Weights of a small spectrogram autoencoder.
Training: adamw at rate 0.0023, 5600 steps.
Data: trained on tunes sung on syllables by a formant synthesiser, 39062 training examples, 9.2 epochs.
Rows from block 7 of the decoder of a small spectrogram autoencoder, named by matrix and row number. Each number is 50 + 15 x the weight over its row's rms, rounded and kept within 0 to 99. All counts start at 0. After the name is the row's rms in percent of the matrix's.
After each channel's rows are labels from the 100 clips, of 14976, where the channel reaches its highest value: "top examples" is what is common among them. Only what is clearly more common there than usual is listed. The data: tunes sung on syllables by a formant synthesiser.
# conv: 3x3 conv (decoder.decb.1.2.conv.weight, 128x128x3x3, each kernel summed), inputs 64-127

conv.34 093:62 52 50 76 44 58 40 49 63 62 47 66 70 50 64 58 54 62 75 55 46 73 22 61 44 41 70 40 22 58 57 48 47 48 37 52 70 48 58 49 22 51 75 52 50 61 57 91 22 47 45 45 45 69 42 89 47 54 42 50 53 49 45 44
top examples: quiet level; thin (high-pass)

conv.114 096:54 65 48 57 44 54 39 55 53 54 62 55 59 59 53 76 33 54 60 59 25 52 31 46 29 60 59 45 35 53 85 47 51 71 33 54 67 68 49 65 32 51 50 31 57 76 54 73 33 56 58 43 49 54 58 72 39 51 27 55 41 63 62 39
top examples: child-like voice

conv.115 095:19 48 53 24 52 15 50 52 16 15 48 16 16 52 25 48 45 19 34 46 48 22 76 54 47 56 26 53 75 16 40 33 57 47 47 52 37 44 43 48 77 37 28 45 47 48 43 31 72 44 50 52 45 21 44 30 52 45 46 41 53 52 50 43
top examples: clipping

conv.110 115:63 44 53 85 43 62 48 50 60 62 53 64 69 45 63 47 48 62 89 59 47 65 40 48 52 48 78 42 37 59 46 51 44 46 48 44 81 52 51 56 37 53 78 52 48 49 50 99 43 42 45 53 56 67 43 99 50 49 51 54 49 45 43 43
top examples: mains hum

conv.111 105:46 56 72 47 41 40 50 45 40 44 10 44 43 44 47 42 62 42 37 28 40 41 45 32 34 26 40 31 48 42 40 31 55 41 24 38 43 32 65 30 51 42 52 50 54 59 34 52 35 40 57 39 57 43 48 51 37 28 14 50 34 37 51 21
top examples: white noise; clipping

conv.33 102:82 55 57 59 53 76 41 41 86 72 35 76 70 67 78 84 49 69 55 42 47 54 24 56 52 38 61 59 23 83 53 71 44 55 47 62 52 56 32 42 26 73 62 56 66 63 36 56 23 55 31 43 44 72 40 55 41 42 47 50 76 50 67 43
top examples: quiet level; thin (high-pass)

conv.120 094:49 55 61 46 10 44 43 53 45 42 67 42 43 32 43 55 35 49 42 59 32 46 49 41 34 28 47 32 49 43 28 27 28 49 51 35 44 60 34 44 49 40 47 45 36 25 41 53 43 40 09 52 67 47 28 49 57 51 27 60 61 14 54 31
top examples: clipping; vowel: /u/

conv.48 105:52 53 33 60 37 46 35 44 50 48 44 57 56 33 53 28 57 45 61 63 42 50 20 64 38 64 57 42 15 49 70 50 45 32 43 60 58 52 50 67 22 55 50 35 35 41 52 79 25 44 44 28 53 54 38 81 44 40 39 55 39 38 26 26
top examples: the note G#; thin (high-pass); quiet level; first note: G#

conv.65 077:63 29 61 47 17 55 47 46 55 50 48 59 50 48 54 29 45 42 35 54 22 43 47 58 44 56 44 37 45 53 58 52 42 21 33 49 50 28 34 28 53 74 43 13 39 30 39 55 54 38 58 65 80 50 36 51 44 50 40 88 61 36 36 38
top examples: consonant: none; consonant: /l/

conv.62 105:83 45 54 69 49 78 44 39 84 78 51 86 81 48 85 49 46 76 68 47 49 61 27 47 54 37 72 52 25 79 45 60 48 37 52 49 65 46 44 50 27 65 69 47 49 44 45 78 28 46 45 52 42 81 39 75 39 48 57 49 54 48 53 52
top examples: thin (high-pass); quiet level

conv.14 103:54 53 43 43 42 52 41 41 54 49 62 51 47 56 55 87 43 52 18 44 35 45 55 71 62 33 44 64 58 51 57 56 51 57 46 55 22 68 44 44 58 60 45 54 41 74 38 04 45 50 41 66 33 49 42 09 42 47 61 35 56 50 59 33
top examples: vowel: /ɑ/; clipping

conv.116 082:46 39 59 51 31 40 33 43 47 46 52 42 44 23 51 10 45 43 47 42 59 52 45 38 15 46 45 59 44 45 24 34 40 26 44 21 37 25 29 31 42 35 59 58 47 52 49 47 43 35 41 42 50 51 41 50 55 62 30 39 44 26 40 31
top examples: consonant: /ʃ/

conv.73 073:49 55 78 48 57 44 24 43 36 49 56 51 44 71 52 61 57 52 50 45 49 57 45 59 54 51 51 70 45 35 48 61 80 25 15 48 42 09 68 57 49 51 40 26 24 45 64 59 45 65 28 47 40 40 44 59 53 65 59 52 74 36 27 57
top examples: consonant: /t/

conv.30 090:55 40 54 55 65 50 32 45 47 49 34 58 48 40 53 55 48 51 48 33 00 46 56 46 30 49 57 27 56 46 51 47 39 53 26 32 56 31 44 46 58 52 47 16 34 56 32 54 53 39 41 58 56 48 54 50 50 14 26 36 52 46 42 39
top examples: the note D; child-like voice; vowel: /o/; first note: D

conv.40 090:47 38 54 47 41 44 35 42 46 45 47 45 49 20 44 72 37 51 53 44 05 42 45 22 45 29 47 25 48 44 42 45 23 64 34 43 51 42 19 33 51 43 45 34 69 34 32 58 34 47 73 45 42 47 57 60 34 20 30 49 56 57 24 35
top examples: clipping; white noise

conv.67 110:64 51 55 88 42 62 44 51 62 64 50 65 69 46 63 51 50 64 87 55 49 72 39 46 52 46 80 43 38 59 48 48 46 50 49 44 80 50 52 55 38 52 86 56 45 48 50 97 41 47 49 52 50 69 45 99 49 49 50 52 49 46 43 47
top examples: mains hum

conv.35 101:62 52 54 84 45 60 45 53 62 66 49 65 69 53 64 57 50 65 85 53 47 74 35 53 47 40 75 40 37 62 51 47 47 52 41 47 81 46 50 49 37 53 87 52 47 61 54 97 38 49 41 49 52 69 47 99 49 50 40 52 50 47 47 46
top examples: mains hum

conv.83 093:19 47 55 32 52 18 46 53 16 19 49 19 23 51 22 48 44 23 36 42 46 30 83 58 47 56 30 56 81 14 47 33 58 50 46 52 37 50 46 51 82 32 33 54 49 71 44 31 76 50 54 51 48 22 47 35 53 44 45 49 49 52 56 44
top examples: clipping; vowel: /ɑ/

conv.15 102:75 51 53 74 58 71 43 45 79 76 43 80 79 48 76 48 49 72 69 51 48 66 25 53 47 38 70 46 22 75 53 57 46 41 48 57 69 46 54 51 25 62 72 48 44 46 53 81 26 45 43 48 46 82 43 83 44 50 50 49 51 46 44 48
top examples: quiet level; thin (high-pass)

conv.125 098:48 50 52 50 51 41 09 29 41 44 23 47 46 56 51 63 19 47 39 44 00 44 53 23 53 46 48 46 53 42 69 46 37 59 34 51 32 72 27 48 54 53 49 47 54 47 45 44 52 35 36 35 49 45 48 42 36 55 11 45 43 54 18 48
top examples: clipping

conv.99 107:72 50 49 81 52 71 46 45 74 76 47 79 83 48 76 49 48 74 77 52 50 74 30 50 50 41 78 48 30 69 51 56 48 41 47 54 69 48 51 52 31 59 79 49 45 44 56 85 33 44 47 48 45 84 44 86 43 52 50 50 50 46 45 49
top examples: mains hum; thin (high-pass)

conv.43 085:52 43 39 54 65 48 24 33 47 50 59 55 48 60 52 77 30 51 35 37 13 42 57 52 43 38 51 51 53 46 70 52 40 61 47 65 33 73 63 49 58 49 49 41 40 78 47 29 51 61 33 56 46 49 47 35 29 50 22 53 66 55 58 30
top examples: child-like voice; clipping

conv.103 108:74 52 52 68 53 69 40 39 79 71 42 72 70 51 72 52 45 66 69 44 48 58 14 52 49 37 64 49 15 74 51 56 47 38 50 59 64 43 52 50 16 64 64 49 46 41 50 76 16 45 41 49 37 70 38 73 39 50 51 45 60 46 47 52
top examples: quiet level; thin (high-pass)

conv.8 102:19 47 56 32 48 18 47 54 15 15 52 16 21 53 21 50 49 27 37 49 51 30 84 51 52 51 32 54 86 16 50 36 46 50 50 48 35 49 46 51 85 35 32 52 47 49 46 32 79 51 49 53 50 21 49 32 50 45 48 50 49 52 50 50
top examples: clipping

conv.31 105:76 47 51 74 50 75 47 43 79 80 52 77 79 52 76 49 45 75 75 42 49 67 26 52 51 37 72 45 27 74 49 55 48 45 47 53 71 46 47 47 28 59 71 51 52 47 50 85 27 49 48 48 45 87 40 80 40 48 53 49 51 47 48 53
top examples: thin (high-pass); consonant: /t/

conv.84 084:63 36 50 52 43 53 44 32 51 51 15 55 50 36 65 70 55 47 38 50 68 56 56 52 44 60 41 25 52 52 09 42 71 42 83 47 39 40 57 63 52 46 56 69 49 30 54 49 52 80 54 84 57 52 39 53 66 66 46 47 05 25 23 55
top examples: the note F

conv.23 118:51 43 30 48 46 55 54 45 53 51 44 52 52 61 56 46 58 51 29 35 37 50 58 54 56 29 45 53 55 55 49 68 63 45 60 61 33 63 40 16 58 70 46 44 49 43 41 05 53 66 67 65 44 50 56 13 38 32 32 46 73 51 57 38
top examples: consonant: /t/; clipping

conv.98 099:49 30 27 57 36 41 34 35 45 44 45 51 49 55 60 64 58 44 39 44 48 47 56 80 32 59 49 28 56 44 43 56 45 20 28 57 41 21 32 35 57 60 55 45 47 43 51 43 54 36 15 61 46 46 08 52 38 63 47 42 23 14 36 31
top examples: vowel: /i/

conv.80 068:39 44 59 51 48 36 49 58 36 36 43 38 35 56 38 45 54 42 42 24 04 47 57 61 54 27 49 34 58 23 35 33 52 60 42 39 66 24 77 25 61 44 48 33 46 68 58 58 46 55 62 50 41 39 49 57 45 29 42 52 23 71 51 53
top examples: first note: C

conv.100 094:19 48 54 32 48 19 51 52 15 18 48 18 22 51 21 44 53 24 37 50 57 33 84 50 46 51 31 47 84 14 49 27 52 45 49 52 38 42 55 47 86 32 33 53 50 47 57 37 79 44 51 50 48 24 47 36 52 53 47 54 45 52 54 52
top examples: clipping

conv.63 079:54 54 87 60 57 42 48 51 44 44 74 50 49 91 56 36 54 44 47 39 62 53 52 81 60 47 49 54 50 42 24 24 47 55 48 66 50 61 97 48 54 50 67 76 75 81 61 67 53 46 46 53 71 54 34 70 61 59 51 55 83 51 69 31
top examples: consonant: /t/

conv.6 118:57 56 59 55 51 53 36 51 56 53 42 57 55 57 53 57 38 52 39 62 35 48 47 19 57 67 50 47 50 57 40 57 32 69 44 46 40 15 47 62 49 53 49 45 57 68 44 46 54 59 70 27 29 56 54 45 50 55 60 43 58 42 58 37
top examples: child-like voice; clipping

conv.16 109:80 49 51 77 49 76 42 41 78 80 50 85 84 50 81 49 46 79 72 48 51 72 28 48 56 41 74 51 29 73 52 56 47 43 52 52 68 45 47 52 31 58 70 49 44 48 52 82 33 47 53 46 44 85 42 82 41 51 58 48 53 48 46 53
top examples: mains hum; thin (high-pass)

conv.13 114:65 45 53 85 43 62 48 53 62 65 52 67 70 50 65 54 46 68 92 53 50 66 39 46 51 46 84 44 38 60 46 52 45 53 43 45 84 48 43 52 39 55 84 52 51 56 49 98 41 48 45 52 53 69 48 98 50 47 51 52 49 46 51 49
top examples: mains hum; thin (high-pass); consonant: /t/

conv.56 105:82 53 63 51 58 79 39 45 83 73 37 78 66 63 73 45 38 72 43 59 45 47 45 25 56 61 57 47 49 84 39 65 37 52 48 46 47 41 22 58 50 61 47 42 17 56 01 46 45 27 45 37 71 65 35 43 38 21 80 42 52 38 62 41
top examples: the note F; vowel: /o/; first note: F

conv.5 096:66 50 44 56 47 50 47 38 50 47 00 58 54 41 59 31 48 48 36 74 46 45 43 33 55 65 51 44 47 48 64 48 49 46 33 50 39 67 60 73 50 51 51 48 54 00 27 62 40 26 40 33 45 49 42 57 43 35 63 54 36 48 00 21
top examples: clipping

conv.86 107:49 41 61 54 49 45 38 37 46 47 17 52 50 33 50 60 41 50 47 55 28 45 47 41 39 42 51 42 46 45 57 46 36 72 50 31 49 64 59 43 45 50 56 50 57 56 21 58 45 64 32 35 62 48 45 54 32 57 07 49 58 50 23 61
top examples: quiet level; child-like voice; vowel: /o/

conv.70 100:74 46 46 71 49 71 42 44 77 71 58 73 78 54 71 55 44 71 72 48 45 62 21 56 47 42 70 46 23 72 47 55 47 49 42 49 72 45 50 49 25 61 69 48 49 62 49 86 24 44 44 46 43 82 43 83 41 51 49 47 52 50 57 48
top examples: quiet level; thin (high-pass)

conv.71 086:55 19 39 57 40 50 26 40 48 49 35 56 47 51 59 68 28 49 44 38 32 53 58 48 23 62 53 41 56 48 14 55 60 29 35 48 45 47 62 28 58 59 53 42 39 67 51 42 64 05 35 26 51 52 40 46 37 49 40 59 63 43 45 17
top examples: consonant: none

conv.94 098:79 39 47 68 42 75 48 51 78 70 76 77 75 50 72 34 44 71 72 51 43 56 24 50 53 64 70 60 28 73 49 60 56 45 48 39 68 45 32 60 27 64 60 42 41 61 44 77 31 46 65 40 41 75 54 76 46 40 54 43 40 60 62 50
top examples: consonant: /ʃ/; thin (high-pass); consonant: /t/